{"model": "class-conditioned image diffusion model", "dataset": "pixel-art sprites of 400 made-up characters on tiled backdrops", "conditioning": "class", "targets": ["place"], "weight_standardization": true, "widths": [64, 128, 128, 128], "muon_scale": "match_rms_adamw"}
Rows from block 11 of a small class-conditioned image diffusion model, named by matrix and row number. Rows with one number belong to one channel. Each number is 128 + 32 x the weight over its row's rms, rounded and kept within 0 to 255. All counts start at 0.
After each channel's rows are labels from the 100 images, of 14976 (inputs lightly noised), where the channel reaches its highest value: "responds to" is what is common among them. Only what is clearly more common there than usual is listed. The data: pixel-art sprites of 400 made-up characters on tiled backdrops. In brackets: how many of the 100, against the usual share in percent.
# convs0: first 3x3 conv (model.decb.0.1.convs.0.weight, 128x128x3x3, standardized in use, each kernel summed), inputs 0-127
# convs1: second 3x3 conv (model.decb.0.1.convs.1.weight, 128x128x3x3, standardized in use, transposed, each kernel summed), outputs 0-127

convs0.93 [138 130 153 121 109  94 104 178 141  67 111 110 146 121 140 168 121 172 123 140 128  91 115 151 129 132  68 160 161 163  96 103 135  43  73 116 104 131 111 208  91 106 143 131  81 119 145 172 126 109  94 150 161 128 141 153 129  96 141 131 122 109 182 166 120 154  60 128 124 146 138 144 127 123  99 137 141 219 152 190  73  93  90  97  97 202 151 102 108 147  94 102 106 168 118 106 125 166 130  89 114  75 178 146 198 148 112 133 161 101 134 107  99 149 153 151 139 145 140 141 214 101 140 122  92 109  84  98]
convs1.93 [162 156 134 116 168 149 111 152 101 147 109 183  95 161  98 169 133 179 161  92 120 156  83 173  72 169 117 147  77  99 122 109  92 157 171 113 128 105 119  77 146 112 155 181 160 166  79 200 145 121 148 156 150 124 121  53 141 147  98 126 130 142 119 125 114 139 132 106  75 139 109 136 159 106 153 193 101 133 111 139 160 186 134  86 177 105 133 159 103 175 142 151 108 145  97 102 124 138 175 166  92 146 123  71 152 135 104 124  99 163 144 205 148 162 157  49 120  88 126 109 127  60 185 122 150  91 148 138]
responds to: white (46 vs 8)

convs0.106 [255  91 113 101  94 125  82 125   0  99 175 127 117 174 134  57 146 154 137 135 132 101  87  87 104 143 145 147 126 159 114  80 123 121 165  81 152 130 124 140 141 117  95 145 108 127 108 135 141 148 146 101 142  98 149 124 151 184 147 155 170 158 121 155 118 121 132 126 119 114 146 126 127 139 148 136 159 128 142 135 142 114 139 146 152 134 142 114 137  98 162 142 167 121 139 155 122 111 130 100 128 133 153 153 144 102 120 106  75 121 127 131  97 142 158 132  75 133 111 158 134 132 130 143 138 122 131  77]
convs1.106 [100 167  86 184 173 126 118 111 221 110 190 165 205 140 124 186 113 189  81 157 125 165  46  83 133 133 120 133 129 145 187 149 121 126 115 104  84  62 117 148 114 115  94 139 104  66 117  67 119  76 118 214 197 142 128 107 103 174 148  98  82  94  91 121 107 144 124 129 116 143  88 132 158 148 129  77 125 120 141  76 124 115 122 155 168  97  95 120 127 152 175 132 130 156 123 165 161 142 130 139 126 145 149  73 131 150 150 134 144  95 136 127  94 106 120 150 117 102 111 120 129 126 113  99 115  99  86 118]
responds to: black (99 vs 8.5)

convs0.88 [143 113 170 168 141 129 109 158 114 111 177 125 130 149 126 143  76  99 151 126 134 101 101 132 173 168  82 114 127  96 165 147 163  43 142 156 122 129 127  52 110 135 127 182 144 128 139 169 147 119  73 139 121 152 141 181 114 134 165 120 104 114 128 107 144  95  88 140 119 160 134 180 124 134  99 155 138   0  97 142 180  76  32 210 136 174 122 136 123 150 135 132 149  85 110 118 154 128 113 120 121  89 183 128  92 151 114 155 109 120 143 185 131  65 105 120 114 160  83 167 119 106 122 128 140 117 147 117]
convs1.88 [146  85 116  98  90 166 138 163 155  90 128 136 167 143 132 115 191 120 148 169 154 124  97 110 120  87 138 130  81 169 115 222 134 147 134 127  78 151 118 142 152 149 105 133 127 126 145  69 163 117 110 112  83 148 123 129 145  79 167 104 121 146 173 123 131 166 142 134 105 116 131  84 161 117 145 194 122 128 105  95 158 136  57 114  99  71  92 138  78  73 100 135 139  53  61  94 147  88  75 129 137 123 121 140 110  97 148 137  94 164 110  54 109 120  75 163  64 173 114  78 141  70  88 114 111 140 129 150]
responds to: large (73 vs 39.4)

convs0.26 [173 118  87  56 130 121 140 206 135 108  95 131 133 130 122 220 132  80 151 143 198 168 108 176 141  23 142  99 100 146 174 110 105 122 109 169 119 115 132 134 133 143 113 141 128 104 146  93 145 131 161  58 113 107 147 139 140 115 137 137 106 131  84 149 119 168 124 136 142 110 156 153 134  94 149 128 120 118 124 134 142 130 119 125 157 156   0 131 154 174 147 129 142 121 130 109 141 126 107 151 141 121 129 119 101 132 116 126 159  72 160  96 163 153 110 115 122  93 132 133 100 100 142 141 162 137 131 132]
convs1.26 [110 205 156 154 126 110 130 141 150 188 128 168 134 161 203 130 100 120 115 103 129 122 106  98 128 154 107 128 166  88 135 147 156 120 118 146 167 124 153 137 134 104 132 130 158 154 196 143  88 121 160 148  88 190 189  80 168 180 187 155 127 198 112 187 116 128  99 124 126 146 199  84  97 170 145  97 139 129 135 129 126 112 109 101 111 123 255 123  75 124 141 148 102 143 107 121 179 145 157 158 120 122 105 180 184 168 134 200  96 134 144 131 107 118 143 119 141 178 147 162 124 125 125 109 140 120  99 135]
responds to: grey (70 vs 8.4)

convs0.49 [130 136  98 165  54 101  97  79 207 130 136 132 114 123  79 158 152 178 159 169  72 106 143 152 130 147 113 117  75 154 169 168 119  86 119 133 111 138  93 147 150 154 115 141 138 113 132 118 121 141  79  27  62 183 125 128 164 147 131 138  69 126 185 115 173 122 131  99 118 117 117 137 149 103 155 125 131 119 131 108 147  81   0 109 164 128 111 115  85  64  91 125 147 137 130 128 128 129 142 159 113 172 143 147 134 121 160 119 130 135 156 123  80 155 154 171 178 162 158 144  91 159 112 146 146 171 148 115]
convs1.49 [145 171 206  99 187 149 169 173 144 149 152 130  97 197 203 109 125  53 149 128 135 127 170 129 137 117 106 136  99 142  45 122 190 131 105  87 169 141 170 129 133 155 136 157 109 144 117 188 101 166 175 172 124  92 125 143  90 137 125 125 129 121 128 163 117 141 142 188 160  82  74 161  61 110 127 151  95 130 149 110  94 163 168 169 135 167 107 134 135 143  85  83 164 104 186 129 133 125 112  90 175  59 119 124 152 117 155 152  88 130  86 125 105 136 183 119 130 167 120 140 103  98  99 139 145 126 130 143]
responds to: purple (50 vs 8.4); blue (30 vs 8.4)

convs0.14 [134  99 137 117 101 151 225 136 145 160 101  83 145 106  93 133 108  99 125  77 150 120 145 141 124 158 164 142 134 110 146 154 143  76 114 149 162 166 117  79 115 149 115  92 188 129 151  94 191 153 124 137 108  92 132 144 106 165 143 132 106 195 107  96 111 118 134 140 135 150 127  85 131 123 143  83 145 135 123  68  98 128 108  88 116 107 122 144 128  83 156 145 171 209 153 155 117 166 157 131 137 160  85 166 149  99 158 107  66 168 118 177 152  55 173 104  97 112 162  76 100  99 133 159 159  20 127  95]
convs1.14 [155  93 151 148 167 159 188 121 143 118  79  82 142  86 100 155 148 111 131  88 111  99 120 100 148 115 163 143 122 106 144 197 138 146 106 116 139 143 120 144 150 138  78 113 183 144 105  98 176 115  80 114 126 127 111 130 132 152 143 134 113 124 111 143  96 110 142 147 165 209  99  99  90 106 112  90  88 120 132  74  92 100 148 137 157  94 106 136 103 112 152 210 118 109 168 166 108 153 158 106 121 138  73  99 181  94 210  90  49 138 127  82 116 115 166 108 150 140 194 104 154 161 133 217 100  72 136 146]
responds to: lower left (62 vs 24.6)

convs0.44 [102 118 116 109 132 121 127 161 116 111 119 107  92 121 203 105 125 129 158 116 124 124 146  88 115 113 100 130 183 136 111 106 110 140 114  85 111 142 107  95 120  95 114  65 117 138 115 132 125 170 131  96 208  97 124 125 151 160 133 255 255 141 102 149 159 124 122 117 121 161 147 122 173 118 102 185 119 137 104 149 110 159 104  97 114 106  95 124 134  79  85 188 172 110 143 129 111 119 120  93 129 129 123 123 150 133 130 105 123 161 136 138 108  81 183 155  92 154  97 208 113  93 126 124 121 136 109 132]
convs1.44 [ 89  94  83  88  43 129 126  64 117 136 135 122 148 127 108 124 197 145 102 108 145 130 110 112 184  99 159 105 175  93 175 116 108 112  95 144 111 133 143 144  89  59  90 150 108  79  77 112 170  46 106 138  68 191 118 131 138 121 113 108  58 139 137 120 131 192 135 159 120  88 152 175 141 137 173 147 173 134 116 122 154  78  67 160 164 122 106 137 123 147 225 142 133 112 147 146 181 125 126 171 146 137 142 112  95 115  81 135 147  96  81 123 169 169 111 122 135 133 143 142 113 136 137 109 133 110  91 142]
responds to: black (99 vs 8.5)

convs0.0 [140 108 149 152 142 169 160 124 139 126 152 100 123 133 134 143  61 130 132 123 121 117 138 140 175 149  81  56 126 118 159 132 120   0 140 141  95 126 142  80 115  69  24 214 161 171 134 151 127 135 157 130 104 101 133 136 144 101 121 122 134 131 133 156 131 176  83  64 121 132 141 146 156 119 169 109 125  85  71 122 112  83  99 138 194 145 172 131 105 172 132 160 130 108 138 167 129 171 136 165 124 127 150 106  39 114 135 118 179 133 137 137 151 111 156 127 146 134  78 140  80 101 126 136 125 170 129 147]
convs1.0 [205 101  70 142 114 106 121 125  84 127 179 116 190 141  98  56 118 113  99 131 192 147 116 108  65  72 149 154 165 135 154 141 152 109 121 127 111  42 105 149 154 178 176  99  94 111 121 106 103 161  70 160 135 185 123 116 147 156 142 112 137 161  73  80 128  86 136 159 193  99 155 142 113 145  93 149  98 142 154 134 128 121 168 187 117 130  73  91 145 116 129  38 102 151 105 100 189  88 124  98 175 112 130  90 150 118 142 128 139 116 118  96 123 142  97 184 114 128 157 137 131 134 107 119 111  97 114 116]
responds to: large (83 vs 39.4)

convs0.59 [137  84 137 136 154  69 131 142 107 111 150 134 107 119 120 130 183  99 117  68 137  68  88 126 143 154 154 119 178  70  93 132 118 114 155 138 123 117 122 122 103  99 133 205 142 132 133 155 107 163 102 137 251 157 128 150 116 138 127  90 225 110 144 104 111 115 136 202 118 112  93 156 116  83 147 149 113 182 142 102 114 219  67 129 127 143 168 116 148 129 126  90 101 112 130  94 146 177 163 144 116  99 190  93 114 153 117 126 121 131 128 144 159 145 106  69 135  90 129  95  96 135 113 103 103  80 172 151]
convs1.59 [139 114 175 148  92 149  74 112  94 168  82 102 144 101 113 124  99 126 150 102 142  71 111 193 148 120 153 126 148 104 146 172 106  81 124 113  87 169 110 170 125 138 158 124  90 114  97 142  66 109 144 111 138  49 141 122  85 117 153 112 126 131 161 188 130 176  68 120  51 115  62  70 133 166 118 144 135  63 166 128 155  81 164 163 103 119 106 123  88 103 135 166 122 137 137 177 161 121  86 139 102  95 114 108 160 113  91 156  89  79 118  68  82 166 127 112 103  79 129 147 119 170 162  91 121 117  87 160]
responds to: large (72 vs 39.4); white (29 vs 8)

convs0.39 [130 109 134 129 144 169 233 141 113 133 108  71  93  86 168 133 108  69 105  80 177 102 120 162 122 111 110 124 115 165  80 103 144 113 189 120 166 139 172 125 125 163 172  93 128 153 136  82 116 158 152 101 151 147 158 183 159 188 160 180 120 193  84 168  91 120 110 228 132 118 129  95  89 157 141  67 146  89 111  72  96 136 133  90 112 107 138 158 113  45 118 135 160 123 152 156 142 135 130 107 143 146  91 120 110 135 104 126 148 147 115 114 130  86 138 110 117  87 141  93  95 117 133 174 133  84 131 155]
convs1.39 [181 138 135 154 119 130  95 136 130  54 100  92 131 104  64 214 105 124 120  99 142  91 163 120 135 137 182 162 125  97 185  68  80 119 137 141 131 140 113 127 162 153 121 129 199 106  91 162 140 134 136 108 118  98 154  95 131 114 132 160 103 133 137 110 145 128 107 123 149 109 142 165 181 157  96 119 147 128 126  93 109 121 135 112 114  64 188 149 142 139  89 108 174  82 189 140  58 158 163 146  95 152 152 116 111 157 172 140 164 140 169 114  93 178 152  62 132 102 118  95 125  83 109 178 140  74 176 204]
responds to: black (33 vs 8.5)

convs0.125 [148  97 139  78 141 116 146 160 128 117  72  97  75  95 149 126  70  69 108 124 145  86 116 121 113 152  81 124 109 103 107 123 136 110 135 183 141 156 108  79 164  80 102 156 148  80 129 114 161 159 158 171 176 117 204 167 159 167 125 133 223 189 160 172  95 121 161 130 148 194 152 105 137 190 142 128  73 155 148 145 142 167 110 122 124 112 194 120 121  78 107 139 152 107 145 126 149  81  63  87 157 102 102  97 134 167 105 118  87  93 104 135  83 169 172 154 112 122 137 140  92 112 139 116 115 106 108 139]
convs1.125 [140  91  73 129 168 140 200  54 121 150 158 138  84 135  77  96 157 128 108 146 131 146 119 108 107 122 167 111 103 108 145 125 101 116  66 113 114 103  74 102 156 164  51 135 121 117 121  96 136 179 151 155 124 122 145 153 115  87 181 156 150 148 122 117 117 184 134 146 190  95 133 129 136 131 135 122 120 144 107 163 147 110 154 107 159 124 164 134 134 120  90 136 127 174 139 144 125 142  95  78  85   7 119  87 155 142  87 131 124 128 180  85 145 158  96  70  94  78 107 142 149 134 150  82 161 142 162 214]
responds to: white (45 vs 8)

convs0.108 [ 52  93 145 100 146 160  85 133   0 117 137  94  94 136 131 115 167 133 133 121 106 117 116 119 146  96 101 150  73 152 116 111 144 123 154 125 129 142 134 157 132 112 128 120 137 140 138 177 136 177 155 126 114  73 153 123 129 162 182 167 194 119  68 152 144 115 134 138 127 119 129 145 100 128 141 102 134 142 121 136 136 130 148 122  99 119 133 128 128 117 139 126 126 138 138 163 157 136 136 145 114 144 133 142 120 157 121 135 114 150 116 131 142 133 141 134 136 141 133 137 136 130 119 131 111 124 147 113]
convs1.108 [110 143 149 122 119 129 157 145 154 127 147 189 147 162 138 107 118 166 132 143 120 149 178 120 133  88 144 114 136 188 138 102 130 112  61 142 106 127 135 127 110  66  85  96 157  89 128 148 158 118  66 138 134 122  80 157 139 162  77 103  65 133 196  82 162 143 105 129 119 192 183 138 164 137 148 130 130 140 156 152 126  83 124 125 137  97 137 164 155 182 124 138 139  78 133  59 101 172 102 171 154 170  97 197 148 137 176 197 147 143 149  98  75  94 133 137 235 130 126 163  94  89 110  96 118 123 131 132]
responds to: black (52 vs 8.5); red (41 vs 8.5)

convs0.123 [140 142 166 119 139 163 108 131 149  90 148 110 158 168 138 185 111  77 118 146 132 105 141  64  98  72  90 100  74 131 171 134 202 125 117 113  77 141  93 150 122 130 116 168 170 118 102 147 131 151 112 199  88 136 111 159 126 158 118 118  96 115 135 126 135 150  92 104 154 104 138 112 148  52 173 130 145   0  78  79 105  90 148 140 155 128 191 101 100 186 102  66 121 133 124 138 136 150 100 163 147 161 147 153 154 139 155 112 136 118 133 182 107 122  80 101 180 137 105 168 111 131 141 174 107 150 126 152]
convs1.123 [180 153  87 104  29 145 130 121 112 117 166 140 153 124  78 141 135 188 169 139 134 132 154 164 160 156 140 147  76 164 136 145 138 124 125 166  82 112 135 140  97 128 119  96 144 149  88 107 127  53 123  85 119 136 140 183  94  97 106 100 157 125 164 146 129 195 117 148  70 101 171 138  97 142 137 151 157  78  95 125 140  85  76 163 162  79 114 126 162 108 161 159 129 167 132 175 112 147 145  48  43 118 125 135 134 120 124 150 117 135 105 146 178 109 135 164  62 105 150  80 102 147  79 107 155 180 116 140]
responds to: grey (40 vs 8.4)

convs0.120 [109 125 114  85 172 134  63  67 117 151 127 125  74 161  69  88 163 181 200 166 122 135 171 137 118 158 149 126 124  82 141 155 151 100 100 112 136 105 143 106 118 135 151 105 143 119 199 132 131 117 134 110 151 157 107 134 111 130  89 121 146 100  90  97  97 115  92  98 109 151 123 142 144 147  82 131 168 133 107 145 109 159  55 102 159 122 127 170 178 160 176 140 160 244 155 132 108 152 103 136 115 139 120 121 128 117 170 101 170 141 111 152 125 168 141  86 123 186  54 192  56  97 102 121 102 113  94 119]
convs1.120 [126 101 155 207 145 128 145 109 121 117 139  90 103  46  80 178  88  96 187 128  60 124 139  76 148 139  77  92 212 161  95 119 136 125 116 112 109  85 134 128 139 177 140 127  75 151 104 136  91 201 141 157  83 125 134 134 135 125 120 156 148  89 129 130 111  69 149 142 121 136 177 115  81  87 153 124 104  97 138  75 135 122 175 118 125 165  70 129 121  99 166 203 177 105 160 130 107 122 177 126 143 136 101 176  96  73  64 123 117 131 108  87 123 123 164 156 120 110 114 169 146 121 115  91 135 152 123 110]
responds to: orange (27 vs 8.3)

convs0.23 [133 101 131 135  97 140 127 145 154 111 140 164 141 117 145 149 140 144 130 125  83 133 130 157  84 172 127 101 166 103 102 119 100 181 111 168 122 137 127 153 183 143 115  57 145 114  98 120 194 138 175 189 145  71 151 154 188 135 146  75 164  96 144 128 132 126 130 117 129  94 157 117 150 115 127 151 162 127 129 168 115  96 145 124  97 133 153 101  49   8 104 120 109  98 164 125 140  62 174  22 140 132 117 187 157 139  46 160 126 158 131  94 175 141  99 106 129 116 108 101 145 170 127 123 134 114 115 108]
convs1.23 [ 84 139 169 177 126 155 181 189 125 176 129 147  86 106 101 145 150  85 153 147 152 120 143  78 119  94 159 108  91 104 123 134 105 110 161 157  89 146 142 120 236 136  33  94 166 114 123 167 143 143 118  88 173 152 138 135 106  90  80  84 135 177  82 129 154 129 137 187 132  96 158  65 104 154 132  93 133  97 142 164 142 147  67 135 105 160  83 163 138 116 139  98 100 156 143 141 110 112 173 158 116 173 114 179 150 132  97 122 119 185 151 159 164 171 119 137  91 124 149  80 130  72 125 125 125  85 142 139]
responds to: black (32 vs 8.5)

convs0.101 [ 61 116 198 202 123  94 112 112 173  82 183 129 126 137  96  88  80 143 158 117  91 107 105  83 105  64 120 127 118 127 116 105 123 133  67 123 133 131 119 120 130 128 128 106 140 105 151 127 161 172 125 179 111 149  97 175 134 129 133 155 148 117 145 148 157 148 130 136 132 127 147 134 140 118 123 126 132 139 138 104 126 141 126 156 153 145 167 136 156 133 101 134 127 137 159 102 119 154 127 129 123 141 122 137 150 110 149 139 170 157 122 156 137 111 131 116   0 120 139 137 119 107 126 122 121 136 134 163]
convs1.101 [142  94 117  90 143 147  85  77  56 157 121  85 132 152 119 201 164  86 148 141 144 109  90  95 109 158  90 150 101  85 148 122 174 130 170 114 156 143 153 155 111 153 130 160  97 203 142 169  94 123 166  65 147 102 183  93  77  76 152  95 147 145  51 133 128  73 145 134 128  59 145 109  79 145 135 140 132 125 109 125 162 129 140 140 108 127  86  86  77 100 123 110 109 128 132 185 135  68 177  89 126 149 156 118  83 169 127 107 112 114 166 158 159 167 118 123 105 162 141 130 140 173 167 161 113 107  77 100]
responds to: grey (73 vs 8.4)

convs0.8 [159 134 103 160 168  50 129 128 127 116 151  99 143 133 145 121  29 151 130 132 101 132 126 117 101 132  94 121 142 129 131 104 191  81  87  97 120 129 140 105 114 105 244 135 106 135 102 151 135 135  95 136 140 137 112 111 148 124 125 142 132 114 139 135 136 128  89 232 143 148 136 115 141 154 149 127  55   9  93 125  58  55  71 108  69 153 126 154 154 175 143 160 176 142 139 102 149 109 159 150 148 153 138 126 134 132 164 151  89 144 133 174 115 103 140 173 132 123 152 157 126 133 140 121 140 135 133 103]
convs1.8 [202  92 166  68  99 164  60 165 138 118 132 131 145 176 150  94 140 135 108 188 118 124 157 105 190 155 132 162 144 182 146 152 124 127 117 192  79 131 138 176 171 147  85 177 127  78 154  74 137  90 129 145 109 135 138 144 131 167 136 123 139 141 110 123 162 150 109 148 133  94 130 150  80  98  84 186 157 112 137  89 105 185 140 108 145 100  61 113 124 119 139  95  95 162 159 117  95 127  80 130 186  94 131  97  85 118 150 107 132 152 164 116 112 110 111 118  69 191  95  40 122 106  87 136 161 149 134 139]
responds to: large (100 vs 39.4)